config.toml
train_examples = 97500
encoder_dropout = 0.05
decoder_norm = "groupnorm"
decoder_widths = [48, 96, 96]
init = "trunc_normal_002"
Rows from block 0 of the decoder, named by matrix and row number. Rows with one number belong to one channel. Each number is 50 + 10 x the weight over the matrix's rms, rounded and kept within 0 to 99. All counts start at 0.
# convs0: first 3x3 conv (decoder.mid.0.convs.0.weight, 96x96x3x3), inputs 40-59, a 3x3 kernel for each
# convs1: second 3x3 conv (decoder.mid.0.convs.1.weight, 96x96x3x3, transposed), outputs 40-59, a 3x3 kernel for each
convs0.60:38 38 50 66 50 24 70 32 43 33 50 42 58 50 59 37 50 52 50 49 39 60 56 40 50 50 50 52 39 63 44 50 68 59 35 50 50 80 50 50 34 51 26 45 50 58 50 50 50 72 50 50 59 64 50 50 51 39 63 27 47 61 51 44 44 50 37 50 63 74 49 52 53 54 53 50 37 50 50 50 50 66 50 50 40 31 53 59 42 50 64 58 52 59 50 45 64 36 50 50 50 50 53 66 62 40 45 67 68 50 67 50 68 49 30 50 50 34 33 50 53 50 68 36 55 59 53 41 65 51 60 50 62 55 63 56 50 73 50 44 59 50 49 50 58 41 50 26 50 44 59 50 43 50 50 70 50 68 50 45 50 48 39 34 44 50 44 70 23 50 49 50 49 47 41 36 50 51 35 79
convs1.60:50 41 59 87 61 61 50 52 50 47 73 65 50 50 50 36 66 49 74 62 64 50 59 48 42 51 61 43 67 53 50 33 62 38 51 50 44 60 45 58 71 45 50 54 48 51 50 31 50 53 50 59 60 55 50 50 50 40 50 52 66 39 31 50 54 50 50 58 50 50 54 48 41 50 47 42 51 49 50 44 50 50 50 50 65 53 45 50 56 63 50 53 50 62 47 76 37 56 50 53 43 52 50 51 50 66 41 69 50 50 49 50 57 50 37 50 35 50 50 59 38 52 41 36 36 54 50 69 50 50 42 58 37 39 50 50 62 74 52 50 46 66 33 61 50 56 33 53 50 50 36 50 42 63 69 50 42 51 50 50 56 46 50 50 42 39 60 59 61 50 55 50 50 50 67 41 56 63 50 50
convs0.61:51 42 53 68 54 46 58 32 62 56 50 50 31 61 52 59 50 47 50 62 50 59 52 52 50 38 50 69 50 58 38 54 58 50 50 50 50 49 54 51 50 34 50 62 60 36 50 47 50 62 50 51 60 51 52 41 50 50 50 67 50 34 52 58 50 37 61 50 50 69 50 61 33 50 50 46 50 50 49 46 32 34 58 53 47 50 50 54 59 48 56 54 57 46 49 73 53 71 46 53 51 50 48 50 69 62 50 50 50 50 50 50 64 41 45 59 56 49 50 81 39 58 32 37 50 56 48 59 50 50 42 63 51 60 51 55 41 47 50 42 54 46 50 49 54 50 42 64 37 59 54 48 63 50 61 44 61 29 70 47 50 50 67 50 45 47 50 50 50 55 61 50 22 59 50 64 61 55 41 35
convs1.61:62 50 59 39 57 50 52 27 39 68 50 50 60 72 70 48 45 69 61 50 65 48 40 50 50 56 50 44 72 34 43 49 50 68 50 50 63 58 50 50 57 54 61 63 54 53 56 50 38 70 55 40 34 50 35 52 48 50 50 54 57 30 54 63 43 47 68 53 50 45 55 50 50 50 53 46 50 50 55 50 51 59 33 53 39 68 41 52 51 57 52 50 50 59 50 49 50 50 50 64 60 46 62 59 50 52 53 51 56 37 43 60 50 50 50 50 50 50 50 35 37 50 50 50 28 51 59 50 35 50 36 50 51 50 66 36 50 42 52 50 50 48 49 59 43 63 64 39 50 69 51 57 51 76 35 64 61 56 51 61 58 59 72 66 57 50 50 54 50 57 44 50 50 61 71 63 66 73 64 57
convs0.62:35 62 50 50 50 61 50 49 41 40 50 56 36 49 50 48 44 50 60 50 25 56 44 47 50 50 50 60 61 50 50 54 60 50 50 55 59 54 50 51 74 51 58 50 50 39 50 50 52 49 33 37 50 50 50 57 74 50 48 45 53 34 56 58 38 50 53 33 49 48 52 51 64 50 32 47 45 59 68 35 46 50 43 43 68 50 50 50 46 57 44 50 50 50 39 71 50 36 45 59 43 26 40 50 50 66 52 58 49 52 30 50 29 38 50 56 63 42 50 41 32 48 65 50 55 63 46 32 48 20 50 50 50 40 50 71 38 53 50 55 45 50 47 56 50 53 50 50 50 55 50 55 63 29 41 49 51 50 50 51 58 43 48 31 42 47 35 29 64 28 53 47 31 41 52 50 44 50 55 50
convs1.62:57 50 56 50 50 50 61 54 57 51 51 50 59 50 58 50 57 38 50 41 50 60 45 55 58 60 52 58 50 50 40 43 75 50 65 37 53 49 50 48 50 35 41 50 50 54 50 50 52 50 38 42 61 70 50 26 51 61 52 45 55 65 47 34 50 38 34 50 28 50 50 54 50 50 66 34 49 60 37 60 57 52 50 39 50 34 58 50 43 50 50 50 50 62 49 59 50 43 63 50 40 43 52 50 50 41 29 50 64 50 50 54 50 50 36 67 62 49 50 50 55 69 67 50 37 50 69 26 60 59 50 50 31 56 50 44 48 42 50 55 50 40 57 50 52 29 77 55 50 43 56 33 61 69 50 43 38 49 50 42 57 40 44 50 50 28 57 29 50 50 43 57 39 52 54 50 38 40 39 54
convs0.63:61 50 50 50 65 42 46 50 65 66 44 52 54 50 50 52 50 58 50 62 66 50 56 48 50 50 69 50 52 54 50 53 53 50 34 62 45 66 74 67 50 21 50 52 41 49 50 58 63 54 53 59 35 60 69 45 63 50 42 50 50 50 54 44 50 54 50 54 63 36 67 41 54 50 55 50 53 50 48 44 43 50 50 45 51 50 69 68 36 50 34 50 43 51 38 34 34 49 50 63 60 28 60 50 50 73 51 46 61 50 47 36 62 53 50 50 68 60 37 43 60 44 50 50 40 46 30 50 50 50 48 50 50 21 33 79 31 53 55 33 72 50 50 50 50 50 50 62 50 52 50 39 65 56 44 44 50 41 42 50 41 68 58 50 22 49 69 40 35 65 38 31 39 66 46 47 54 50 81 50
convs1.63:40 65 48 46 57 59 50 45 50 64 43 61 50 50 55 43 71 33 75 50 50 60 46 50 34 50 50 57 38 40 51 50 34 50 27 41 61 36 61 51 50 68 49 59 54 64 50 50 57 66 59 50 62 47 50 27 53 58 41 50 50 83 70 45 66 35 50 36 50 50 68 42 31 50 59 50 50 44 28 52 50 51 50 38 30 62 59 60 39 34 60 68 48 50 50 50 46 50 40 47 62 45 50 50 43 36 42 87 55 50 37 50 67 58 60 48 52 50 50 64 50 24 57 50 33 47 73 66 56 34 38 58 62 34 50 33 63 50 25 50 63 50 50 63 50 50 61 41 50 49 50 55 41 50 71 50 50 31 60 39 50 49 50 50 50 50 33 52 50 50 55 28 50 62 55 59 47 50 57 57
convs0.64:44 34 41 58 50 50 45 62 61 49 50 55 47 56 48 73 50 56 41 38 50 53 51 58 57 44 50 49 37 40 71 63 52 50 50 47 50 34 50 44 49 39 50 50 59 53 26 67 44 50 44 42 29 31 47 50 39 36 50 46 41 28 56 50 42 50 46 50 59 41 50 48 59 50 61 33 59 74 57 39 50 50 50 48 38 71 50 50 62 56 67 50 54 50 50 52 50 50 50 53 55 38 50 50 73 50 52 55 61 61 67 45 50 45 36 60 44 50 63 50 50 71 64 50 42 50 33 33 50 32 48 54 31 50 54 50 43 50 54 60 52 47 29 48 45 46 53 68 57 44 54 33 50 50 41 46 50 29 77 78 61 37 45 40 56 50 40 43 50 51 70 54 52 34 42 50 47 57 50 50
convs1.64:51 50 47 46 55 52 29 50 49 66 37 41 50 63 50 50 55 50 54 75 52 50 50 36 50 40 58 33 49 40 33 63 43 50 50 64 50 50 50 37 50 50 55 50 49 50 60 57 53 43 50 53 50 61 55 64 53 51 73 43 50 49 50 54 67 52 67 50 46 63 50 54 50 66 50 48 50 50 47 50 57 51 50 42 50 64 65 44 68 45 50 47 49 50 47 50 50 50 50 35 50 50 50 66 30 48 57 59 69 50 61 49 69 50 45 56 42 45 50 75 56 50 50 50 50 42 50 50 49 40 45 25 48 45 54 50 50 50 66 57 43 52 51 51 37 33 50 50 50 50 50 50 69 50 45 50 50 55 50 28 62 50 50 52 62 50 51 43 67 40 69 21 58 39 66 78 49 64 50 59
convs0.65:51 50 48 36 50 48 50 40 29 52 50 58 44 71 50 50 56 50 50 57 50 41 50 50 55 51 65 51 50 50 50 26 50 47 56 50 44 43 50 50 50 50 36 41 46 40 50 55 73 62 50 35 57 50 50 54 50 43 44 40 51 41 50 50 50 49 50 34 52 50 56 34 56 49 50 57 60 59 50 38 50 58 56 53 65 71 15 50 53 50 38 26 50 38 35 60 50 50 35 47 63 63 34 36 47 61 36 76 50 45 36 49 57 64 50 50 33 62 50 38 43 68 46 49 34 49 54 66 36 34 50 40 44 59 43 45 47 62 61 72 49 36 50 44 47 44 50 51 50 50 50 68 50 50 47 33 54 51 66 50 54 50 48 30 54 49 49 38 40 63 43 61 50 45 51 38 50 48 60 41
convs1.65:54 50 52 23 59 41 42 55 50 50 50 50 50 42 40 50 50 57 46 41 50 50 65 30 58 50 53 40 46 57 62 37 50 50 50 57 59 50 50 50 42 40 85 38 49 48 63 43 44 52 50 40 64 50 39 50 23 57 54 50 50 64 50 27 51 38 50 50 50 50 50 30 50 50 50 50 50 44 38 50 61 50 53 47 50 55 50 53 64 54 28 76 42 50 61 64 61 22 50 32 50 44 64 61 12 50 50 41 51 53 36 56 57 44 44 35 50 50 45 48 66 48 50 50 50 62 50 50 50 61 31 50 50 66 66 47 27 46 71 47 46 56 50 62 50 50 53 55 53 50 57 50 43 50 65 55 47 65 44 63 46 57 40 39 55 31 60 50 52 60 60 65 65 50 40 47 59 50 57 53
convs0.66:58 37 55 50 39 49 17 50 67 22 29 63 63 71 42 44 52 50 59 50 50 50 51 50 50 39 31 53 50 50 50 50 50 50 50 47 50 42 50 63 50 50 32 39 50 29 50 31 51 40 41 50 55 48 66 46 62 55 62 66 34 50 49 50 42 38 45 50 50 36 40 50 50 50 10 50 50 45 45 50 31 47 37 50 53 51 47 49 37 50 34 41 50 37 21 34 41 34 40 50 43 36 65 66 30 65 62 63 50 51 39 40 34 64 39 49 50 59 53 50 50 30 43 50 44 39 50 39 50 36 38 64 33 43 37 50 51 53 50 66 36 50 68 46 50 50 45 56 48 51 50 50 57 60 55 60 50 41 38 51 50 50 36 28 50 50 36 46 66 50 34 44 50 25 42 50 50 38 38 50
convs1.66:50 70 38 47 50 52 39 50 42 55 58 50 33 58 67 50 40 50 47 46 60 50 50 24 40 55 63 54 50 58 50 41 48 50 50 64 50 63 50 55 62 59 46 52 48 50 49 46 50 24 58 60 50 50 34 51 37 49 50 66 80 50 41 51 50 50 54 50 51 57 40 51 50 41 50 50 44 61 64 53 37 36 40 56 66 24 37 55 50 54 59 44 58 50 64 49 50 44 50 50 48 34 50 38 49 44 50 64 44 60 50 33 51 67 53 50 50 50 35 48 30 50 42 60 61 53 59 40 30 29 47 37 61 50 45 55 46 49 55 47 48 37 36 27 50 38 50 44 50 50 59 53 25 31 67 65 29 50 56 53 41 58 45 63 67 50 55 61 61 52 55 47 50 50 57 46 56 50 50 45
convs0.67:36 50 34 50 57 50 25 55 61 55 50 50 50 57 50 50 50 53 39 69 59 50 38 53 35 50 50 31 41 40 49 50 50 41 50 50 23 65 45 50 23 62 50 69 57 61 50 50 46 37 60 33 62 50 66 50 42 62 80 36 36 50 40 50 61 48 44 42 34 50 50 48 55 31 50 58 50 44 50 50 49 66 50 57 52 49 44 50 50 43 50 54 59 30 41 50 50 54 73 50 37 50 54 42 59 40 50 37 58 47 71 25 46 38 25 50 50 44 59 50 50 47 68 50 43 50 50 48 57 50 50 50 50 50 50 62 65 43 47 66 47 48 50 59 50 38 66 49 41 28 68 50 36 47 50 49 40 28 67 51 50 45 45 48 52 40 38 50 69 42 50 50 50 72 69 52 71 42 53 37
convs1.67:40 59 48 53 72 50 36 55 52 47 61 50 50 42 41 36 50 39 48 56 47 61 50 30 59 37 50 34 34 42 50 30 62 55 63 37 66 50 60 63 62 32 48 48 49 50 50 50 50 50 50 24 56 67 50 37 36 50 66 51 61 52 31 50 50 50 50 56 54 39 50 49 35 50 55 48 50 66 57 59 61 50 40 50 47 51 53 57 43 66 59 56 51 50 70 31 47 51 54 32 54 67 57 65 50 41 60 50 69 46 50 50 34 54 46 35 62 62 39 50 27 50 50 61 62 50 45 39 79 62 29 50 56 44 43 56 50 62 46 41 50 50 56 58 50 35 27 50 39 58 55 50 69 49 50 50 50 66 43 61 56 21 50 33 50 43 32 50 41 43 54 43 43 39 49 41 56 56 66 53
convs0.68:24 50 44 50 50 50 47 50 45 38 50 55 53 58 39 47 67 42 50 50 41 50 67 50 58 63 50 51 25 51 50 36 40 50 65 55 40 67 50 50 40 22 37 44 50 50 37 50 50 51 37 60 50 63 50 50 52 58 57 50 50 50 50 58 38 43 49 40 50 57 50 77 48 61 56 54 46 53 52 60 42 69 58 55 50 50 50 50 23 43 50 42 54 61 59 62 67 50 45 50 65 72 65 50 43 50 29 69 40 39 40 50 50 48 52 39 62 48 50 41 50 74 50 50 50 42 41 64 50 44 54 47 60 32 50 41 47 61 43 24 50 50 40 44 52 50 59 29 51 43 41 45 40 60 50 50 29 50 50 50 50 36 50 50 49 50 60 53 46 50 56 50 50 50 64 50 50 45 50 50
convs1.68:32 50 52 58 50 48 50 47 31 50 50 58 36 59 50 44 38 67 50 63 50 58 30 63 50 62 50 53 50 50 34 57 54 34 51 35 50 58 45 66 50 39 50 62 50 50 34 38 82 47 44 61 41 50 55 50 70 46 46 50 46 50 50 40 50 27 49 50 39 66 50 40 56 50 52 38 46 63 61 55 48 56 50 50 37 57 54 53 42 30 47 50 50 62 53 50 37 73 54 62 67 64 50 71 50 50 50 50 48 54 52 56 71 44 55 64 59 61 44 61 32 46 42 50 53 50 50 38 58 50 50 62 47 50 67 70 42 50 64 59 50 50 48 27 50 42 50 66 66 49 46 50 43 60 69 54 61 44 64 60 43 50 51 50 50 63 63 35 62 48 50 49 52 22 66 41 50 42 50 42